Weights of a small multi-label image tagger.
Model: 3.89M parameters, 40-pixel images, activation relu6, depths [3, 3, 3].
Training: adamw at rate 0.0021, batches of 128.
Data: trained on coloured fractals of 300 iterated function systems on busy backdrops, 12.4 epochs.
Rows from block 2 of a small multi-label image tagger, named by matrix and row number. Rows with one number belong to one channel. Each number is 128 + 32 x the weight over its row's rms, rounded and kept within 0 to 255. All counts start at 0. Numbers have three digits each.
After each channel's rows are labels from the 100 images, of 14976, where the channel reaches its highest value: "patch colour" is the nearest of a few named colours to the mean colour under the peak. Only what is clearly more common there than usual is listed. The data: coloured fractals of 300 iterated function systems on busy backdrops. In brackets: how many of the 100, against the usual share in percent.
# convs0: first 3x3 conv (model.blocks.2.convs.0.weight, 96x96x3x3, each kernel summed), inputs 48-95
# convs1: second 3x3 conv (model.blocks.2.convs.1.weight, 96x96x3x3, transposed, each kernel summed), outputs 48-95

convs0.20:159120148103165127129173131159119105154107145166161165182144155147157159137158168187139111137131169148147150124182117139204143119085109098135187
convs1.20:104075115136070155129096149082159169125153157070092088126130147092067078106165133179122132109100085100147163129105071088122111119116137110095151
patch colour: brown (48 vs 22.4)

convs0.35:097132071080083114101135125102134130122125081094124093116096085103070117076087099085112085091144124081125104123116103119090133121121076134076059
convs1.35:143102190074165121155128159147115079107095071127108129116087072180127162151151070087086102162153169185108101091124146150079163183136095163155059
patch colour: black (74 vs 15.7)

convs0.38:165109141168185133144170069148160125152135149156174121124170159146172202152137163186155146107127148151151141174174102145162165142086142093153197
convs1.38:104107118148086136122080120085142182093151155106067066103129135098069090101143148148132147100066107092165134145084092099164076093098151113113145
patch colour: white (43 vs 13.1)

convs0.77:068043132098081109109101104136124091086097132077102103103086114130111102101128103065108133079104115111113118123107093087140074101112102106119071
convs1.77:162148141061129095172132136110101106115089092144143132150080057123096114125150050122067086129126163148098065063148097150091135138147077101143092
patch colour: black (92 vs 15.7)

convs0.57:147121031159102165146103112128124166091094175140104096185112169107159086120186136161134113080117137112156132126132088079141139133120155155168147
convs1.57:107152082123100137091096128103151160176105160108088154145096106136163128170146112170156120153193114117238119115056162108152123130142144160111150
patch colour: pink (43 vs 21.5)

convs0.75:072097083111073114096103121124127122102119117078107115100077110100082129048137082075103114070090109085101100118089102091149096134097113111131069
convs1.75:142137163061152071156123139118100110135092090129127109140103040145125148144152053113088081136130164147100034077128131155098146151141080129134080
patch colour: black (85 vs 15.7)

convs0.47:113161151128122118131111169082157165100121122069123103089078136112082152091195140121148153134063116148160133120131140109159117154080171105155058
convs1.47:145137122156119157151102141064155182148163157137127164092159118160145158132170112158169202129141132126151072137126138172145125169120122255162155
patch colour: grey (53 vs 20.4)

convs0.9:152116161135173138151153096151157125162097137149195166169160169127143161147168181203181154132096168158129165156199097116176158157082149068198193
convs1.9:092092113137078134120088136098159190113139145082080100119130136104066069107158150162139155108098098093152141127101080100134090124126137116115139
patch colour: white (33 vs 13.1)

convs0.1:126159134114064151156107116151201116143133143138121143164176179105118153095112141141178117147145177146163165159168119190109157136182151128140199
convs1.1:104141104137041131141110111122113151117104117081170108106132155084097082053114202131093142107093141158125143122122046111128129147152156112120141
patch colour: cyan (28 vs 0.4)

convs0.85:146109189121187109154185113132200159118135108121157156151153152114125137161162146132175175173085135146109134202183138082127167124091128089194169
convs1.85:104083137139109142113110117092144157108186136113114083128141154096088093109157127133135136124096106083136143159094109106132122071090151132103142
patch colour: brown (59 vs 22.4)

convs0.78:156130042157096168147107113140127159106107174163123129207128170099163100138185139167121093070126123137164140115140088090133137144131141163171143
convs1.78:118148102100076123097104153089147157146099146097081139141082102113148109160146119152112123134139118136243108105056117105176100124138137147098156
patch colour: grey (43 vs 20.4)

convs0.16:184119130169194152164185083165162139126133152138154117115129122108146155134116159138156148087141135142168157188158101145105204137074125046160160
convs1.16:088110123160105147125087121093137178090178161114071084102151130122091118125141135136169186116106090097152099158084134080162083091069159135116148
patch colour: white (32 vs 13.1)

convs0.34:076071098079070140066116103137132105087114143110080093165106130132112098103126117114099135076142121087089119061120114100122060091136110107107073
convs1.34:152127162056137113168103162108115114129082113129142138159059041165116125142174077118040087151119157173109093095127110167122162160149075120131084
patch colour: black (79 vs 15.7)

convs0.29:147112111194164139177127106155146120155054067141168137032148149151149133171127129110073202169103111113113114168129088129146129160093141131151164
convs1.29:081135122112094145098093109068147145103100137074072127092118137079133103059116136162177110067094121126192139151096081085133121098101138129109140
patch colour: yellow (27 vs 0.3)

convs0.8:096118095059060153096112131106154136072134101085071099159080166116133128088151167119125119073099144098137125097142114145127067101132129129117073
convs1.8:162144223078139080169127139095107136176126124158148124163120100155128136150188083156090096143094144177105080109135098178128154197122115108168104
patch colour: black (57 vs 15.7)

convs0.83:169137064194167161183124075159146141133130168176145101166173145147172159155164152175178143094130162158198135184164117147134170154104155147145181
convs1.83:106135089138112120094110150053163162119125148110061089117122141118107111141141141122135163098109077095196116127091095091178090102090138118110141
patch colour: white (30 vs 13.1)